A small CTC audio transcriber, trained from scratch.
Model: log mel input, arch wavenet, norm batchnorm, depths [10], widths [128].
Training: soap at rate 0.0034, 22800 steps, batches of 256.
Rows from block 7, named by matrix and row number. Rows with one number belong to one channel. Each number is 128 + 24 x the weight over its row's rms, rounded and kept within 0 to 255. All counts start at 0. After the name is the row's rms in percent of the matrix's.
# filt: filter width-5 conv, dilation 4 (model.blocks.7.filt.weight, 128x128x5), inputs 96-111, a 5 kernel for each
# gate: gate width-5 conv, dilation 4 (model.blocks.7.gate.weight, 128x128x5), inputs 96-111, a 5 kernel for each
filt.65 094 [160 116 124  95 122 141  89  74 108 142 111 127 124 124 119 123  94 139 132  97 133  70 119 148 104 133 130 126 110 143 151 134 151 115 159  90 136 155 108 138 182 132  98 129 123 159 134 144 108  95 175 123 129 153 110  97 100 139 151 123  81 151 146 108 110 119 175 135 126 148 149 109 172 127 179 126 144 131  98 129]
gate.65 097 [165 113 144 149 106 107 134 160 122 141 144 204 136 149 139 103 131 125  78 155 103  94  79 130 111 120 180 118  79 125 139 143 130 145 135 137 162 138  88 150 136 122 153 201  98 126 133 178 145 111 124 172  87 127 143  98  87 174 137 106 146 128 151 142 116 146 114 116 135  95 158 133 165 122 114 131  90 118  81 147]
filt.66 105 [133 118 147 154 150 126 154  85 111 133 128 113 121 139 149 165 106 109 126 155 140  90 132 151 124 113 114 166 148 160 156 100 105 161 168 118 133 108 112 133 172  96 135 112 144 102 129 132  99 113 129 144 162 185 115 129 119 110 140 135 174 141 134 143 119 107 148 135 100  63 172 122 113 166 102 152 165 121 126 149]
gate.66 102 [133 163 157 100  81 172 156 137  98 103  93 161 114 111 148 198  94 110  78 139 128 139 111 143  98 129 154 123 144 115 127 116 131 150 164 138  97 105  98 137 122 101  87 110 136 167 114 132 143  98 130 138 140 101 119 115 123 131  70 104  83 149 132 163 107 136 154 165 130 144 112 115 151 177 116 108 125 141 113 104]
filt.67 102 [ 94 164 119 159 122 132  68 155 123 111 140 104 111 119 100 141  98  80 111 117 152 132 126 115 108 144 169 152  77 124  83  99 135 160 146 125 147 124 131 125 100 117 145 124 106 115 125 124 131  77 151 112 109 116 118  97 135 159 102 122 126 128  94  98 118 119 124 122 174 113 118 108 166 167 135 144  83 114 155 105]
gate.67 104 [142  94 170 146 125 133 125 110 109 120 101  95 186 146 138 129 130 130 119 148 145 139 143 119 153 148 120 132 183 147 150 172 140 146 148  84 127 134 125 149 153 117 149  79 160 136 153 154 113 127  76 141 173 129 166 120 146 113 111  90 130 121  98 104 122 125 124 128 121 120 124 128 104  80 126 130 135 145 137 143]
filt.68 100 [143 119 130 121 108 140 133 173 118  96 127 139 130 145 125 126 130 129 101  98 119 136  61 117 117 144 119 158  88  76  96 136 144 113 114 117 136 149 157 131 120 150  82  66 149 109 127 105 139 154 136 111 116  94 110 130  87 138 151 164 129 159 158  91 124  80 133 142 113 150 165 151 104 115 123  84 110  90 131 114]
gate.68 097 [127 136 145 106 126 144 101 161 122 110 130 168 160 184 142 124 155 154 116  95 142 139 145 148 100 167 140 105 109 127 165 147 107 107 124 104 145  85 119 149 120 151 128 130 153 135 140 157 104 101 152  98 130 156 137 129 121 168 154 120 111 149 108 169 132 154 149 146 158 152 131 133  94 135 140 115 170  97  87 120]
filt.69 099 [137 141  99 117 117 147 116 120  99 143 116 179 124  83 105 147 153 143 110 156 157 141 101 107 116 111 108 146 109 130 127 174 141 129 156 154 131 128 136 110 106 121 132 118 140 137 114 137 109 128 149 143 170 150 103 129 129 131 104 116 133  97 148 117 148  77 161 120 148 128 118 137 157 147 125 137 162 154 145 111]
gate.69 097 [102 181 135 138 106 153 145 144 155 148  82 193 162 119 130 159  87 113 173 109  99 106 161 170 155 106 193 102 116 116 143 143 124 153 135 121 180 146 126 132 125  78 104 134  81 154  88 152 132 106 159 115 144 116 111 121 106 131 100 160 129 118 114 110 129 130 119  87 160  99 152 118 158 131 119 120 132 123 108 145]
filt.70 100 [128 128  50  98 168 116 124  88 131 124 111 130 137 153 117 126 116 195  70 106 152 148 159 128 139 111 129 112  82  94 132 133 107 120 143 113 133 118 108 128 122 130 170 116 129 124  88 148 104  90 161 131  82 113 138 138 100 106 109 115 124 114  73 100  95  92  99 126 126 100 159 164 130 153 134 127  98 118 113 144]
gate.70 100 [159 107 127 130 124 131 112 149 138 130 103 176 137 115 140 132 141 142 116 185 126 125  96 145  94  99 107 151 143 115 105 102 143 135 116 113 106 114 103 151 142 148 124 134 124 126 132  90 167 114 155 133 105 144 114 105 123 133 164 112 148 119 120 151 172 128 146  85 144 115 120 144 162 133  97 105 118 156 175  82]
filt.71 101 [134  71 139 134 137 148 134 139 106 106 149  96 155  90 124  98  78 170 115  94 136 174 119 118 146 138 156 128 162 112 127 117 106 148 116 123 154 105 111 129 130 131 115  51 103 114  86 154  84 132 119 159 147 110 103 109 120 146 166 153 127 169 129 128 146  43 145 159 116 111  86 175 103 135 106 149 135 129 128 112]
gate.71 102 [142  96 144 149 139 143 160 145 136 108 134 130 110 107 114 126 120  63 159 136 136 146  60 137 102  94 141 115 110 127 150 157 101  76  98 138 125 115 128 130 148 120 100  88 142 104 140 116 100 141 128 120 115 110 109 106 121  89 136 125 124 120 130 111 115  92 156 187 117 154 135 132 102 114 107 166 122 144 106 151]
filt.72 100 [170  80 117 123 142 124 161 151 116  95 142 170  86 110 124 152 104 155 124 125 150  86 102 153 120  74 104 102 136 121 121  92 118 125 161  79 121 119 168 121 118 119  99 133 103 159 153 133 136 139 118 131 151 132 109 118 168 141 185 116 142 153 147 116 112 136 142 126 131 133 182 147  98 140 156 139 171 103 145 167]
gate.72 100 [110 113 120 135 152 173  84 168 137 139 129 142 101 130 107 148  97 166 107 101 125  87 149 144 139 137 113 143 177 148 142 161 142 147 115 135 129  89 112  83 147 125 142  94 154  91  85 134 113 115 130  99 103 159 119 111 107 110 126 121 101 137 147 118 144 150 138 125  97 140 121  74 110 163 131 125 138 143 104 131]
filt.73 103 [120 147 153 149  89 153 121 130 138  90 100 118 174 134 131 138 110 135 161 101 119  98  72 156 148 171 135 103 148  85 138 138 107 122 115 113 132  84 140 127 124 144 171 149 131 172 135 134 159 147 127 141 156 187 126 119 120  86 156 124 158 133 135 136 149 116 131 140 117 177 122  84  63  94 142 135 109 115 123 133]
gate.73 096 [100 117  88 123 140 146 102 102 101 143 144 118 129  88  94 121 174 109  91  87 112 137 161 157 103  96  79 174 141 143  80 140  87 100 123 163 141 148 136 139 102 119 128 109 144 125 128 152 165 111 129 121 215  76 152 123  93 141 194 131 106 124 143 162 168 138 120 132 110 114  98 153 168 100 119 148 150 123 152 163]
filt.74 099 [137  99 105 145  99 150 107 168 182 143 107 163 188 115 113 109 179 124 105 135 152 108 103 116 151 151  63 107 124 155 113 123 163 148 137 124  79 144  70 112 110 113  98 126 152 117 152 140 143 125 129 141 128 149  94 127 132  99 139 109 150 155 114 128 166 126 165 142  99 113 154 158 134  95 167 120 129 117 122 125]
gate.74 103 [112 121 119  89  95 139  99 159 149 123  82 114 152  72 108 136  91 138 152 119 155 120  95 108 138 111 162 114 144 128 157 139 158  79 130 157 106 143 122 166 112 129 109 187 163 148 121 100 128 122 172 190 131  89  90  97 102 116 186 144 105 123 173 116 118 179  89 136 108 101 127 104  84 116 106 115  94 176 181 108]
filt.75 100 [154 159 109 100  97 118 107  56 146 140 103 154  94 203 110 153 169 128 164 129 129 127 121 157 117 117 167  64 105 140 140 156 124  92 113 132 132 129 111 126 128 111 117 125 134 146 171 100  61 115 154 118 113  99 143 144 147 125  85 140 159 108 158 132 105 148 135 119 181 141 126  95 137 102 160 161 119 126 123 151]
gate.75 098 [120 120 118 107 159  97 147  78  71 104 143 154 124 151 130 115 140 124 143 175 115 103 106 114 150 152  86 145 124 141  97 121 107 170 122 139 123 132 111 151  65 107 133 126 154 157 123 122 132 123 150 146 119 105 139 145 126 129 106 120 124 117 169 132 133 120 111 107  65 105 133 115 145 143 113 163 114  97 103 141]
filt.76 092 [114 158 117 123 157 166 126  53 122 171 136 101 148 150 107 131 123 151 110 132 100 126 185 142 133 101 143 113 137 115 108 159 119 140 116 124 117 154 124 107 106 142 135 132 127 106 175 149  87 125 135 122 163 114 183  90 119  99  96 128 106 110 165  95 101 126  90 137 109 137  87 104  98 106 137 114 140  75 102  99]
gate.76 099 [171 111 116 168 103 128 116 189 109 111 109 122 138 134 132 144 131  93 136 159 140 130 141 135 139 128 146 108 111 128 144 172  72 141  73 132 155 148 145 124 114 147 174 115 136 154 150 111  95 121 145  99 137 113 138 174 132 108  96 148 100 151 121  31 140 143 145 147 142 106 158  88 173 135 117 103 152  82 139 113]
filt.77 098 [136 121  98 133 133 119 134 108 135 154  92 121 126 133 126 144 165 142  87 126 140 124 112  68 142 145  95 131 158 187 140  95  87 118 102 145 146 113 130 109 111  98 137 115 127 187 147 108 180 153 131  93 122 120 137 148 113 141 171 108 123 167 143 107 105 130 108 109 165 177 160 128  94 122 123 120 110 107 134 115]
gate.77 103 [ 97  87 102 128 109 141 105 113 150 127  98 171 118 138 116 122 126  99 145 125 163 137 109 135 158 125 113 117 176 122 109 100 128 133 135 153 192 148 165 179 141 143 154 146 122 151 121 129 117 165 111 106 115  92 141 163 130 136 136 189 119 196 148 144 126 142 124 135 147  87 127 151 141 139 131 132 101 114 118 135]
filt.78 110 [159 147 135 106  86 148 154 135 140 134 101 200 141 150 149  93 114  71 118 118 127 169  91 126 133 129 101 130 103  81 115  97 108 141 109 127 128 105 120 107  95 158 150 130 136 116 147 143 110 107 151 130 132 102  98 101 135 105 113 123 158 117 147 148 172 151 124 122  93  77 154 107 141  93 117 144 121 154 113 130]
gate.78 100 [134 116 163 114 137 131 164 151 157 122  77 133  59 125 105 117 129 103 104 142 130 107  93 134 107 142 161 127 149 180 148 156 200 121 126 121 109 143 122 125 119 139 124 117 139 121 140 129 109 162 137 132 165 149 132 134 142 103 115 130 117 143 137 157 120 131 134 170  94 124 137 128 132 116  78 160 142 125 141 159]
filt.79 096 [148 122 150 122 119  87 151 118 157 164 131 181 151 102 125 111 142 127 130 156 136 129 163 122 144 136 128 148 154 153  82 169 125 102 153 147 105 151 124 149 113  95 111 141 136  98 107 100 130 149 141  39 143 158 147 146 118  79 112 141 143 111 143 149 107 165 122 103 152 143 139 138 160 149 123 147 141  81 153 102]
gate.79 101 [152 119 150 137 152 102 118  93 109 127 107 161 114  95  85 159 126 127 131 183 135 105  84 143 117 143 119 101 159 176 139 133 115 145 153 136 128 140 145 136 175 171 154 147 132 137  93 161 155 119 122 165 135 151 104 145 135 116 126 118 124 129 127  99 120 114 164 143 124 129 133 100  93 162 119 105 129 143 127 140]
filt.80 094 [163 150 137 130 160 105 142 143 138 124 124 177 130 151 147 140 110 112 133 105 114 127 122 148 153 154 164 151 115 117 144  97 109 173 150 117 113 116  91 154 130 128 133 141 159 100 135 108 101  93 169 155 141 111 124 126 174 193 159 128 133 110 107 110 167 145 130 125 120 149 123 126 124 140 134 127 121 138 122 132]
gate.80 095 [113 130 133 123 114 133  59 141  98 125 140 132 156  72 120 131 134 108 116  88  99 156 120 114 117 158 129 130 120 114 146 141 103 126 167 159 120 157 162 119 131 103 133 156 147 203 109 119 176 158 146  81 118  80 134 147 129 181 119 132 124 103 116 137 115 171 120 124 104 149 107 148 129 137 104 141 143 124 114 119]
filt.81 094 [ 83 180 115 137 117 102 115 142 114 127  97 144 137 136 123 117 111 137 132 126 105  74 181 105 112 132 131  60 133 108 113 107 118 112 173 145 147 120 147 171 162 105 103 140  92 109  96  91 131 124 144 135 166 109 139 146  96 126 108 155 143 102 112 105 121  87 119 130 120 138 135 105 152 107 144 141 164 112 148 106]
gate.81 102 [127 139  73 105 103 130 125 164 136 141 112 123 157 124  85 124 133 133 151 126 144 154 101 110 101 161 131 129 148 114 118 110 143 108 185  99 152 134 115 126  78 148 117  84 136 129 133  99 108 127 141 122 111 146 132 138 113 136 110 117  95 142 119 131 165 126 128 127  84 160 124 111 157 156 137 138 150 135 211 169]
filt.82 095 [ 95 119 119 133 134 161 149 160 137 107 124  96 138 143  93 116 121 151 111 155  98  59 181 112 143 150 140 165  87  93 118 112 152 106 150 138 121 122 160 168 106 148 109  93 122 122  95 155 127 139 129  98 103  97 151 138 122 127  59 120 103 127 115 142 123 204  96 153 157 110 123 106 145  39 129  95 194 165 145 189]
gate.82 093 [126 149 126 169 126 142  99 139 133 172 119 124 128 115 155 157 105 178 132 164 142 108 132 106 137 131  76 131 181 136 100 101 150 144 139 109 114 108 116 121 129 109  79 147 154 139 138 174 141 113 115 163 103 145 145 136 124 146 111 144  78  80 138 127 163 123 196 196 129 136 141 141 119 130 119 155 141 137 138 147]
filt.83 101 [133 103 155 140 129 126 132 159 108 135  93 103 103 128 150 121 145 138 148 123  98 117 146 157 106  80 102 165 133 153 136 116 134  95 106 166 105 141 137 123 101  94 100 120 115 165  89 151 112 119 147 118 147 159 128  83 160 108 135 149 128 165  91 161 149 134 140 112 138 136 147  90 130 102 109 141 147  89 122  93]
gate.83 106 [154 163 167 128 163  90 130 121 145 151 172  85 132 139 145 136 133 147 115 107 132 162 125 102  84 128 156 168 127  71 128 125 155 104 142 135 108 159 134 142 129 149 123 140  80 129 167 118 174 142 131 125  81 122 152 111 102  52 107 103 164 135 124  92  99 150  76 133 152 161 118 117 122  91 120 142 103 159 114 136]
filt.84 102 [135 123 184 145 119 137 105 128 125 147 115  74  94 129 118 142 132 151 119 107 136 129 129  93 133 113 127 107 178 163 145 127 159 151 120 108 125 150  92 173 126 118 104  88 154 114 118 138 141 123 121 105 134 144 150 136 127 135  58 130 117  93 116 125 144  91 124 138 127  95 122 119 137 168 116 124 108 153 130 142]
gate.84 095 [139 105 108 129 131 102 147 163 101 106 121 145 107  95 114 102 106 110 156 142 169 101 141  86 135 132 131 146 100 124 127 117 122  98 127 164 142 142 133 114 138 179 144 112 145 145 126 132 111 144 114 141 119 163 129 105 133 135 103 132 137 158 151 117  69 146 121 110 153 185 131 118 177 114 114 140 204 128 109 102]